From a checkpoint of a small multi-label image tagger: activation gelu, depths [3, 3, 3, 3].
Rows from block 7, named by matrix and row number. Each number is 128 + 32 x the weight over its row's rms, rounded and kept within 0 to 255. All counts start at 0. Numbers have three digits each. After the name is the row's rms in percent of the matrix's.
# fc1: squeeze-excite reduce (model.blocks.7.se.fc1.weight, 32x512), inputs 342-511
fc1.0 124:121114121086113141101136136150114195119093143138120149128145108106084165092132151099087128226170128138104118170138127087115126141144155119129113177094202126125136140107113113110152123094136140115125137129119099148134105138133146149137166095200128060173149146152093129135139156099118094157166207104087155176227147159081124127107156143125153099108157105123132091142191154091082158108093132130149145110133107127129110094146169153147076121130148138125158121120135113102084120142147112128158179107143077209137123139
fc1.1 034:111177126091133181129131159145117125082120131141128110113111152090123144108130119143107118168076156109123132102137112119180191135146137107145147217119176115146120154168110096114114080158124107153065134097192128127125077123081130117110073152141139114161170099155125115151236160120121230124106097127141136138119106110119165074153147132152158091114142142066121096159196055103117142136080157144105076078140128088119105078143153145143218146105150171130110137151167180073160151166115139131182173142181168139119160103
fc1.2 144:109164131154130063115206120115120154107147158158057099121121116082117150142124107096158128144151173136098139105100188176109141132107065126128130102133099098133082094104129060143139100104129125155122129122183129172097182214112087129097116087126117086154114120129214106146133200086130117122124170114182135088136177076152151173141117128133172112122146060130119099127127095142187165103148154133115152145080131143105109141120145134081114139119153097143125111137117087113153152084147118098095172159177136200127139162
fc1.3 131:109177113169091077111157111153117148128135122116137130129111145143171146132133152140160146121178121129132123120146139127117051092089109119115154108128110098151136122121123188113166153132126237101146146150150117124164119127143124118150150122113112116113146105136131103110109145166127045138114101140117129104125116085119117129028115074145074162115098113108117148157124155138134130100154163109150125160123152168127132144219142135111133108131062089167130034154131111152170127101117161133158154128116148137147122106
fc1.4 029:110121155085156140154084142154122102157173093085124106158136061147148163110104158098158143144127067090149119125114102097112088159096157117093130136168141113138160100121165111133131159128132071139072148128126104116160180159132105083137134144131167147114121150163181184161094110139120144134070189115137117168082138103130116097015133124162152146178139072166162113138181117065048155141181153148131083123134170181141111110100136185118134135118107185080081108099125026063068125158142122120151155118178084137147126055
fc1.5 144:119065122166083180141168113143113111112140130114080106137089138121176064112128109125159178128119099112144141112121166131093089161132071124134122079104109089138108103127146086148158124097130085140141137116255183088101152126109143133118142109128152099082088133117145062092175127165119029116106184150111106115166143095103093155102075074130135154092133140136114147152113154145118110106129153163112221152153128118139130167074142111074071118123108130112129134149121117145149186126105171147095125097132077086123109140
fc1.6 135:122114136129157131134127163137100144147124136102125111143156120127009122114127130107144174146173158119096151193176112135155190113072143127104127077117139156126149080140131124149132109110116154063139094113214074118101146118103126117130087080137200088120148134100206132111232216084111141110133135161101137109097098128054125121108046131151151117100161099073110128155119082104170138104124112116138180130147109145093125143143084127134129149106131136090128168131130129229162130128139165163090152131143104106087159122
fc1.7 022:108176133158079130155103120127127145145129143147103111150142087106109089156157141127123149118131127130081100118129115118116154145161211114087123103124106149076162123115162175136120161078134118114204109100000128156163124137130154130117122129058088162090125117122155126115070098128150105107171151151106124132096118117106122105179149114144103183161135112162121117099091066146170107124121092110215190138150116172132127124140136158142131108143133115126147072124091114155061067121110109135082141126108131137125132196
fc1.8 151:097129113086145204129077124091147157170132098132138121107142139134172144156112131134156136255118148132167146153133125167118159108144125088112131123108155097114106087153120139115144114133142158181135138114000098071085093121129137106123118122101133136136114118098143120146109178174107163124106187132094116126138097118152147142183181104136139137104193099125144138148167219138151140113110088151131186149187161150148120074119170108066117181135137122178104180164152140138154194189144135184133150141130100142144113194
fc1.9 030:117147153136109142153117151120146124140118176168170130096092101127083166152149138167057166098167118086118119111162108144107150081139138139165096106138150150085137114095157153133114177140159098128145143140127094128086124143135116133121089164095147194092135119132134163152165166106144104121164087163093150195105134150142065114183143137112093108158121151194123134136135044111199125147105127152199129110163129124141098088118098161132156107139159096135181100128154159106145073077158096162132120125157135138157103116
fc1.10 098:125106024128139145086128113121101189119156121152152110105110161165180220085140154126128167093126145119142117181131124159102165144119080088112094139110156127082147126133115128106134103075128170111143124145059109167110190168145134116132108137085127113149151151149143141160160135145147063085159235109122107117129181118110147155191139153118109149105129064028105104150153122166144121113206127096152139101131146114154142132128145117077152096121160152147133102107124135065136155090169088152130181083102105152130098148
fc1.11 114:139081176162100120134187130133102115172127103100070126142109104102146127110132111091154127181114096126135158133136117085131101166127133118165093116125140119103127090092127150101105144109122203155154110128061112096118135151158140101113132112131113053152101139085100120112155170116128130146093067157141114088120118148100137115135118095136107082152174148142117126160105123114172135073071172119120189106144163125129147102121118127148100162100106137100113081140125136085073143041134099121119153127149073179102158140
fc1.12 021:091080130165157123146000140101118115180145145134178181122077107153147108141129165147125119123156096096058092126116187114113119101103089132176133144119106131096059122104153140139120148117113122092164102137132164158163114125143136167129112117133098148125125133103168108122047119105147082159171067113112121164137129125092112150126141132089111110148078101178149144098119115129189145139157133150226105135165128192131128136091123154141123117115156094112137105071129108180148089111148104126106179102153130126146102120
fc1.13 122:115112071170105128117123149135144118137152131122127113090083210104098125140136118149144107106113142142197115176101080142127146122142118078150132114103131148155146106146119165123095210128146138166199133134235138125155097156143126126124171115115093072181148133099139118111131124166097111107102130174104134077101181107121116166151142118146102111155125131119138098106171116179129101143165121106125087156119153180095102125103105099124158177137134110145114145170163126135159088074110162134160147162108132166128111130
fc1.14 102:101200121068099162088079113044116134096133113146081146143098129084107096121111138117116156049112053144087112182105169076089253118146113149078127110114093148143089110123106120160135105116147083164113130124192134127130173192122109154175130113208175120150172145163127112120175192111127184098155157120122127114114126111097179151153172098146141134122186144111150094137117067159119138104170122133122135148111125149107137100155188144168136129121108128187135188154134152123104145127138155168126155147129132151137152162
fc1.15 115:154115122107176117135101156097112141115127116136082099123116097147198157107161111129120150157132128111133100110135140115096255055160092085089138127114105137056078133127154143126100123155159166126113128123217126113119119080094124118152089087105130139110131117157072090148147117054118157083152189118100160105105149157188126139181174116103095070095177112116136127109137116151127109150191084151194163152174096119119136071123105113123116175131106115088145111115154076153117133169093172134107119125145145127117142149
fc1.16 037:074072142207118089144066135084150096136139167138214134080167094113145179122152129105186115101159098135112133173148149129136169080112195140101161134119144116141124127117162118119125101161097154125150147139112096135179163077135144165137167150144096111155134155114132161085049125117152060157111146128090153071144097107104161120057126166194153065093121155100111119126127093119185144113125127151126109143109165161137120165090164147146100082133153125119124176179142102133070157093126147139113141163032110141158146150
fc1.17 168:107115112177118133121245123117133140117123117125123119136126125129107072130129130128137123143136130139238108068123159153109130087101099114114122125123136122108097119128128126127135127126144129157146125125175113134126070109129130126111127109136117107127089129141120124123226167141123111135125046123129141114148136094107119135255132100130138103128147120120125098134165119137065128125119112115127130145150136149128123110121151134112128123122146139122126051158142107147070142151124144137106153138144104131137135128
fc1.18 049:119143169138152111127089152122136120131125116103109139142140191140118125107128142122138157055144158114059098066155168133160128122141089105118159155148114131133115147139078100153153090139060118087136122104046098132112126131139144130134151136184117138133111132109116131126078163155115172149157116079126121086122114134115099083134134138061143124122119121063116168153136086124141121093160160153150095119128130149106144127123085146152142120094125115142089152110170135067183111115125195122049152192228142144111128071
fc1.19 099:126127168158077134209123142113146152120121167076095126121105106151114023110139113175119176083130203114163129136107143106129114129166125182106151099082114103182152097150131120089087093066165155218141144102136139160110114147148121167113094130073128086160067134149142139136101147134116154139128137152147136072130120167184107110097123163145149130080212127122138127129164171126139127130073123122089162117119129066154139074131122138155127164103128119090172168140083166124112151133113169119144126098137081120136121104
fc1.20 130:166074117135092179166152161106150178144137104113132159115136104136179099130114128077121162177127163173115097120128222162122179122064073118121141152134139088230096146177116157133106124135174210180149120126208126118099124091140089159069101076135105114146123132100076136119148137213149139199097093154134139141151112102077160115150111122139145141089162141130144113139142153136142138116093133108111193145111152158169109154116167158124137092103122129104116157146171176105136237227141152132127146104139085139110133136
fc1.21 045:128139140164116125144069104120119138146145125149156130128130090113121068152144159139127129100154100106084098137115111108128132115170163121109144116105114162072086128099167150135115177081134122107196101094039137167159143163131165163112163113064068157095177108120143095106017066105166108119157149137101114132122132094088117135156155114114097160166132097138118119080065101149171104150134098132241152145147096189119123128119151167144156092117118112120106092108091136190116056122111110126094156125137115131132124199
fc1.22 092:136101101096111135171101133163153132143140090130109108155138141083148087118129084085118145147109148101153178063134085124145102117094171125140082128109116147179113117136110106115111192103086163090072129115241126125158107125148159172125062123106081137178237134113167086124105109119137128089141040122126092102131111040105172150137087148108149114129109119154135095096105101115150151118160088108102117143117121110128107166158116120082133151102147120172150113129090126071114107127098058111161122074149119149116109108
fc1.23 046:075121085129102106153203161097141133175099139143109129152181133126126137124140158103088178142150122141117183222131128111145156111116133114134084120114093096168121130083107119176119054124116111143157109133154091094152207142133101105173137117193196107118095173140129099107116158129124180097143172098112145142056076168083164136051102110147167145155152146115129112129072102166101128116096134051083104067122101130106127083110145155117096065118209140108129179139104110136166175144148141120116083138139154132135109055
fc1.24 129:124100154112141148198135126126083109054100128072094113130123151145116106118117126168168127114159150117154083139137113091126172178079134136137124136122142112133151120131143073148148063097135098148090123116142166072124112185132069146123065093176161113130077128149168144162168192094129088157106039159155147167068131097162132090157131140141139033109190120095144115138133129103131136101128127156114148125153117125108115129101137121166096106122141095097142150152123092112084148171115188137097154136143145208128123130
fc1.25 116:125184066134198097126152128122132096099118156120132147151093094138109131124145124114128116205138111153122110121075143123085115104093084099123142106156116116096161139076138124107031142148109116105098127118238123141161164094120129089125101094104079089107155093188126123166136167106138059208162136169122140102156162153160140074179141115156202077094127102127120134120152121097161118127182108133141173119139093143132152116151154106138068117125101156129137136127131122168168061183150119087118185148103107119129132113
fc1.26 079:128095126090148100138055144080121122115111125114159169101104162147150152123102135135107095164159107117120159152107118138154106149082059137205125180126138112145063133110106103119141155126167108157083134142255166132133131102124122183135080131147153085076103137149146097132152121129137153137144111128149136103181160116125090175110086138121164083120145108150142147138125134118149140109176166134095092121162115121142121174112166115150124158122166108127135135091153141148145176136137102138170121071102096108122103064
fc1.27 025:085062154107150152108073112150140127205087120107144122115186057083186062132156152110113128114151124059082149201129112127160144127165171107116144132125173132097126091108115117134104080139138111129107137135057005090140128092096060090086188196161126106128133178162094144083138130094137132101104180093059114137066101162111152109128182115111150127128104140073107103140163160125133126109202203179131172145150168207124148135136112142128118161095177054086109177171120091174117137142132152159136147103135199112107136135
fc1.28 108:119163103114111118116035135180138129151111126118142080159122123091097152143129134081137130067150149159151119133132139099153163073082197069134152156103130117097149128142134112173159090146117082128125125113069092122127126190088178076120141143109097111194073123162132069126179139145091142175105079139110168181099112073170117123122102133125096132125134090084109140139083122140135149161131142125137044107151112163117092120136138143146156145089140137159122106161143120144139150212137126113087134140252097090118114074
fc1.29 133:156089137060124189109091115109146134153138110126146126124190141116196132087120130120167102176119093153116125117129082131122099115097142104115099122111170117071158132153079114103139108098172171123145117115099110148147151144129138116129113139158121129136074153142120137158122125167115179109129132098178116077175180112138123160129133178142106101127125124105133127136154117164089126164092121157105113128096111094127122142096122149118136157109147126060095113140135170159108108142129171181134153139213108125137102149
fc1.30 035:102187159138074173071099171143119152149114156163100108134144105107160070144168146154096147106141133154106099074127084158123101130128220146141090134117107130148224101134123171143105111117164086164188106143000125143126113121120114108132000161098118142053082127160134116115172156141125176130161122134126136140102164131186142100192145112093116123149100134171149118142131066103119139114121149142112195124136163122108109126093105156141150143151151122163163074082104141129143184125142089140170098160088121116137143155
fc1.31 030:077137170157107132158030096114139138120107142142101133165141117110112189157135121081111142158172111101063166066130165111123134141129164129120109167133112138058171134164142140086110099099147163144101121145099073120170144082138111121110159190075131141080054105125077102114100104121132125110096104129098183158096085119138155135083102143118107092148150155096119111162136133164128113124082130141141184120107146121131132108140098156117175201185206144139190058118103072142045171113133184088132131165060175152133114156